python train.py --targets=["species"] --width=192 --epochs=8.7
Rows from block 4, named by matrix and row number. Rows with one number belong to one attention dimension. Each number is 128 + 24 x the weight over the matrix's rms, rounded and kept within 0 to 255. All counts start at 0.
# q: attention query, key and value (stacked) (model.blocks.4.attn.qkv.weight, 576x192, the q third), inputs 96-191
# k: attention query, key and value (stacked) (model.blocks.4.attn.qkv.weight, 576x192, the k third), inputs 96-191
q.145 [128 108 128 128 128 128 128 119 128 112 138 137 128 128 123 155 166 126 153 135 124 138 158 104 117 138 153 128 128 128 118  95 133 128 128 130 128 101 101 128 151 128  77 128 145 136 138 149 128 126 158 128 123 128 115 128 128 133 110 148 161  70 108  73 128 111 128 110 162 128 128 132 128 132 133 128 122 128 111 128 118 128 128 128 128 147 119 128 128 142 121 142 128 109 128 128]
q.146 [128 128 128 121 159 141 149  91 128 134  99 128 135 128 104 148 109 128 122 128 128  93 162 119 128 128 128 141 102 128 179 163 155 128 193 194 128 177 140 122 149 138 128 151 128 132  61 128 149  81  86 102 114 128 146  95 163 148 137 128 132 128 128 120 114 140 150 116 160 102  89 192 128 128 128 133 127  91  93  94 128 128 128 101 121 128 136 128 147 128 138  91 143 162 128  75]
q.147 [144 118 146 128  78 128 128 124 115 117 167 135 128 128 145 128 201 128 130 128 155 128 128  94 118 172 148 128 128 142 136 127 128 129 128 128 128 107 113 128 123 128  92 128 120 128 144 146 144 122 146 128 118 128 117 128 128  86 132 128 128  64  99  74 128 125  70 128 138 119 128 114 136 128 128 145 133 157 124 123 103 128 160 129 128 128 124 128 128 122 130 128 122  96 126 128]
q.148 [128 123 115 153 106 128  96 128 164 128 147 123 128 128 128 127 158 128 128 128 136 160 128 107 123 171 128 128 132 136 127 128 126 147 113 128 132 128 111 128 109 128 114 128 152 108 164 149 101 128 120 161 116 128 128 117  97 109 128 154 121  95 128 144 166  96 128 136 143 128 113 128 133 149 128 128 137 128 166 158 131 128 159 113 128 142 148 128  56 121 133 133 140  89 138 103]
q.149 [184 122 135 147 128 103 128 156 149 153 128 155 128  99 128  78 110 129 103 128 128 134  46 146 128 141 104 146 116 114  93 128 100 112 103 128  83 123 115 125  87 107 128  95 107 128 128 109  92 150 127 104 149 158 119 148 106 118 118 128 128 153 145 185 148 158 128 157  86 141 136  78 128 163 108 113 134 133 159 155 143 143 128 155 155 128 128 150 142 110 128 128 128 128 128 149]
q.150 [120 128 165 119 128 125 154  90 128  86 150 128 127 128 126 128 114  84 116 185 148  88 130 136 128 128 116 146 115 127 128 128 128  73 144 111 128 153 128 128 130 142 128 134  94 128 112 139 160 100 128 131 162 112 112 128 174 128 128 128 128 128 112 102 123 128 131 128 118  87 174 154 104 130 123 128 108 118 107 128  86 180 136 137 177 152 128 128 128 128 141 167 128 128  97 192]
q.151 [128 120 125 111 124 128 128 128 129 129 128 128 128 101 128  92  88  71 146 100 101  80 128 114 130 157 162 179 128 128 128 128 158 123 159 154 127  92 128 150 105 128 145 163 150 120  90 124 173 128 128 128 128 128 128 112 128 128 128 128  96 128 126 127 128  81  82 128 184 116  91 165  97 122 109 128 123 108 124 134 119 149 128 108 128 128  99 142 128 164 115 110 132 157 117 128]
q.152 [128 128 152  93 101 116 100 128 131 128 179 154 152  94 128 128 128  68 141 128 115  87 128 111 128 128 128 144 128 158 111 127 135  76  92 128 128 128 113 128 107 128 134 128 106 128 129 130 145 128 128 146 164 128 128 128 157 128  84 128 128  81 122 128 154 103 103 119 126 131 154 128 110 128 128 128  81 131 144 157  98 181 128 184 156 101  93 165  70 128 128 135 114 128 118 133]
q.153 [125  97 166 107 128 128 128 124 128 128 160 130 147  99  97  78 128  88 113 128 142  78 128 108 128 166 154 128 128 128 120 158 128  80 128 128 110 117 128 131  81 128 128 128 106 117 128 131 121  94 128 128 167 169 128 132 147 135 128 156 128 128 128 128 148 123 128 128 128 128 128 108 111 128 101 128  78 108 128 173 110 175 168 164 128 128  66 171 128 128 128 147 128 155 117 128]
q.154 [103 128 128 156 153 143 128 128 128 107 100 128  83 128 137 128 128 128 128 122 158 153 128 128 170 118 127 139 125 128 128 140 112 160 144 136 106 140 145 111 118 128 128 128 136 117 128 128 128 155  91 108 136 120 148 131  88 126 196 117 128 128 128 128 122 128 128 128 130 157  88 128 138  99 128 128 126 100  98 103 152 114 128 128 128 161 136 111 144 128 128 112 112 128 149 112]
q.155 [138 143 137 128 105 155  89 128 128 168 161 115 128 115 155 108 114 128 128 106 113 132 131 161 128 128 128 128 104 107 102 121 128 132 116 128 119  87  99 101 128 128 128 100 148 128 144 159 108 128 112 178 127 109 117 106 135 144 156 109 138 138 149 128 153 101  96 129 149 118 135 111 135 186 128 100 147 139 133 128 129 128 130  70 121 111 145 128 128 128 128 128 141 111 128 110]
q.156 [128 128  86 157 142 115 140 128 135 125  85 127 126 144 128 181 128 194 121 128 128 165 124 128 127  99  94 124 130 105 152 139 115 180 172 174 106 168 128 128 131 128 128  86 129 128 128 115 128 128 128  87 102 122 143 124  96 128 169 107 173 165 131 128 128 165 165 139 123 128  73 113 128  87 155 128 154 105 105 122 166  95 128  84 128 160 160  84 162 128 135 102 139 120 146 114]
q.157 [128 128 134 131 103 128 128 138 120 116 161 129 128 136 130 128 184 139 128 106 157 128 130  96 128 128 165 138 151 144 128 116 122 128  93 120 128  98 128 126  86 138 108 128 125 132 128 143 128 105 128 159 128 161 119 132 130 100 101 151 133  62 128 108 156 108 128 128 128 128 128 107 126 128 112 144 113 120 118 169 109 128 160 165 114 128  89 132  62 121 122 151 141 128 133 128]
q.158 [128 128 139  89 128  94 128 181 143 114 157 165 125 128 128 128 128 140 125  72 133 165 128 126 117 128 124  62 147 130  54  48 108 128  23  77 138  65 128 144 128 119  90 136 128 115 128 128 128 180 181 192 122 184 106 151 128 128 106 199 139  70 128 128 143  97 128 149 109 142 202 128 145 172 128 128 128 128 158 128 128 128 199 195 129 165 145 128 115  96  97 128 128  92 126 146]
q.159 [141 128 145 156 145 158 128  84 111 159 162  86 128 128 121  79  36 128 131 128 145 103 114 157 128  98 128 164 120 107 128 154 128 128 174 128 128 143 164 105 130 128 128 105 132 128 110 128 132  90 115  75 128  88 160 109 137 163 115 128 128 215 178 135 134 128 143 125 131 128  98 140 121 128 127  93 128  98 138 128 140 109 128 128 157  87 126 121 163 147 128 128 128 128 121 161]
q.160 [128 145 128 116 139 138 128 128 114 104 118 126 129 175  84 113 128 152  82 142 119  92 128 102 141 149 177 144 145 129 141 158 135  86 118 125 131 111 103 123 128 151  86 153  93 135 131 128 119 103 128 137 167 107 125 157 128 179 157 154  96  86  77 114 164 128 128  95 173 128 128 117 106 105 128 108 106 129 102 128  95 137 128 141 128 160  80 128 108 138 128 149 114 200  99 178]
q.161 [146 153  89  75 119  87 122  70  93 184 113 102 110 127 100  53 142 128 128 165 128 141 128  81 128 128 122 126 110 110 128  71 118 128 149 115 128 113  52 179 117 128 120 137 118 185 112 236 128 128 131  95 128 128 169 128 146 128 128 159  74 145 128 129 128 142 136 111 128  85 119 101 103 128 128  86 147  93 128 115 106 128 128 159 167 156  87  98 141 128 128 157 164 128 128 216]
k.145 [131 160 159 126 111 127 102 158 133 128 159  93 128 114 162 119 128 128 118 128 181 150 128 120 128 128 128 158 128 121 103 128  87 173 106 128 128 147 128 128 137 102 180 125 128 108 154 125  94 128 122 128 128 144 159 128 128 128 151 127 128 128 128 132 113 119 128 176 128 130 140 128 128 128 128 181 102 125 169 142 143 129 169 128  99 114 156 128  74 131 128 164 114 132 143 128]
k.146 [128 145 128 118 110 137 149 140 126 151 157 152 157 161 168 128 128 128 128 151 107 109 128 155 102  93  55  75 128  88 112  86 131 107 142 128 128 179 151 128 128 128 128 168 128 147 128 128 162 128 103 106 128 189 128 128 149 128  83 108 143 103 156 119  89 128 128 109  95 120 167 108 125 140 118 107 113 173  99 132 142  94 101 128 125  98 160 128 139 128 112  94 128 114 101 154]
k.147 [135 128 175 146  91 129  98 128 123 101 128 111 147 104 136 128 128 107 140  89 128 135 139  99 150 146 145 160 135 130 128 166  97 128 113 124 119 130 114 106  89 135 155 137 128 128 148  84 109 123 101 128 127 128 134 128 128 106 120 154 127 128 128 123 140 105 124 171 126 138 157 124 148 128 128 192 104 114 174 128 128 128 155 177 125 128  91 107  72 111 124 211 106 133 160  90]
k.148 [111 128 128 128 128 113 135 134 124  77 146 115 140 114 128 128 120 128 133 108 128 122 148  76 128 128 174 164 150 145 133 201 126 190 139 146 140 143 128 128 138 128 146  98 128 128 146 124 100 128 124 128  96 128 168 151 128 124 121 125 121 120 128 125 145 103  99 128 140 168 114 139 158 115 128 128 126 117 182 128 109 128 177 128 128 168 128  82 123 134 144 189 128 131 153 128]
k.149 [ 88 125 126 129 181 140 128 140 128 154 127 128  71 134  79 146 128 133 128 168 133 140 128 111 128 117 168 120 128 167 155 128 156  92 128 128 142  74 123 128 126 127 128 102 130 131 114 158 128 128 164 157 128 128 128 128 128 128 128 155 128 129 128 128 135 137 125  83 166 128  92 138 116 144 154  85 142 112 128 115 128 124 122 128 143 152 112 138 170 145 134  91 128 111 112 128]
k.150 [151 147 128 120 121 139 113 115 171 128 128 138 121 132 118 128 147 128 166 143 128 170 142 128 128 129 102 120 128  90 103  47  94  61  85  68  91  35 109 124 102  85 101 122 128 144  63 115 141 126 128  94 128 141 161 128 128 128 138 141 128 128 142 128 128 110 148 128 128 123  97 128 130 149 139 127 159 128 128 128 114 153  93 128 136  79 212 164 163 142 128  84 128 137 128 132]
k.151 [149  91 185 128  59 133 164 137 137 128  85 141 148 163 172 128 158 128  81 128 178 149  96 161 130 128 132 128 162 128 118 167 116 122 108 128  95 128 128 111  81 128 111 128 128 118 128 124 154 128  88 130 128 111 128 116 128 128 107 125  94 117 128 128 126 123 106 127 128 168 169 135 128 128 128 135 109 128 145 135 120 126 145 136 140 132 128 145 128 128 107 180 123 122 128 145]
k.152 [125  96 128 170  58 138 135 116 134 133  94 132  97 155 154 132 160 128 126 128 186 183 143 163 141 169 166 174 128 132 107 139  97  95  71  84  72  52 108  80  58 111 128 128 110 110  96 128 113 128 113 135 127 128 125 121 128 128 128 128 114 128 128 118 140 136 129 135 111 141 114 142 128 124 128 123 140 104 127 128 128 128 127  99 128 120 128 154 150 128 128 179 156 128 131 128]
k.153 [137 124 128 147 128 128  87 128 152 129 101 123 128 128 128 152 139 167 135 160 128 166 166 156 136 167 147 166 128 128 122 128 113  88  69  94  95  45 128 110  97 111  79  80 128 148 101 123 132 128 128 123 117 108 128 128 128 131 128  97 128 155 122 125 128 122 125 126 128 145 128 128 128 128 151 119 128 128 128 131 110 139 128 128 148 108 128 149 151 128 128 128 133  92 128 128]
k.154 [128 128 115 121 137 108 156 122 128 139 150 128 121 100 134 128 128 102 128 128  75 103 128 114 101 128  81 128  77 128 127 131 124 167 176 180 164 198 128 195 173 159 128 166 146 128 167 150 112 128 146 128 123 152 128 127 131 137 103 119 128 128 139 133 125 128 128 128 120 119 153 128 125 128 128 153 128 128 124 128 118 128 130 128 144 145 110 153 129  90 149 134 128 104 128 155]
k.155 [128  78 137 128 107 128 189 149 140 128 116 128 106 149 107 128 128 101 106 155 128 161 128 148 128 128 148 162 128 153 109 129 134 128 103 128 128 128 128 108 106 128 135 148 128 119  82  93 128 128 128 142 128  97 128 128 145 143  98 128 121 128 128 144  89 128 123 108 107 132 128 128 125  93 135 128 128 146 128 128 128 128 146 131 115  93 128 128 144 128 127 174 125 128 110 143]
k.156 [133 158  93 128 128 128 128 128 109 125 128  97 146 109 126 128 128 128 128  96  46  70 110  78 111  78  78  80  51 139 147 128 155 184 180 199 188 214 139 193 196 169 157 182 128 128 170 152 112 155 125 146 111 128 128 129 132 134  91 128 134 128 139 128 129 120 130 128 153 110 168 105 134 128 128 133 118 172 136 128 124  98 128 128 111 158  92 105 128 124 120  89 105 128 110 150]
k.157 [149 153 132 129 128 145  83 106 147  90 140  89 128 128 143 128 122 130 167 128 144 128 164 103 159 155 128 143 114 128 115 140  88 163 124 129 130 128 116 159 128 128 128 102 113 128 128  93 101 128 131 128 112 138 138 136 114  96 137  82 128 143 128 123 128 102 109 176 128 128 131 129 176 130 128 167 140 128 128 134 104 128 128 148 128 128 142 121 128 128 152 191 100 118 179 128]
k.158 [ 91  98 128 140 144 128 101 107 102 129 128 123  96 108 104 128 124 131 128 117 157 149 128 118 156 128 180 182 128 175 141 128 132 128 128 107 133  93 120  72  74 109 121 100 117 128 117 128 115 132 146 157 113  54 130 155 125 128 177 146 137 128 112 140 151 128 130 158 153 109 128 148 104  97 158 128 137 128 153 128 128 128 161 128 128 141  56 128  94 129 152 167 128 153 105  78]
k.159 [146 126  94 100 151 122 159 140 142 122  49 154 128 142 128 138 128 167 116 128 137 113 132 156 106 126 128 117 149 130 157 114 128  85 130 127 128  98 133 128 138 109  75 128 128 140 128 128 157 145 167 107 132 151 128 128 128 128 103 131  76 167 128 128 128 114 132 128 108 138 105 125 103 145 131  83 170 162 128 127 128 128 108 104 173 128 128 159 193 128 105 128 125 128 138 174]
k.160 [100 115 155 153 135 128 102 127 164 128 128 143 128 121 152 149 128 128 150 128 116 180 131 136 128 128 123 141 104 151 118 129 128 139 126 120 128 143 145 128 137 128 115 119 131 124 145 131 110 128 100 167 128 128 128 114 132 128 170 105 162 128 132 128 128 136 138 152 120 128 128 121 151 119 143 167 128 114 195 131 138 128 121  89 105 128 143 128 128 100 146 111 130  83 122  99]
k.161 [112  88 141 143 106 109 162 159 128 195 185 127 128 144 174 176 128 146 165 127  96 128 123 182 169 128 113 137 134 128 128 138 128 132 138 128 128 154 130 149 142 144 111 128 128 121 128  81  95 128 107 128 128 128  99 138 105 133 171  51 146 121 199 128 106 100 128 164 110 161 100 101 128  99 128 158 100 128 182 168 192 132 128  54 128 105 144 182  93  48 128 128 169  76 128 126]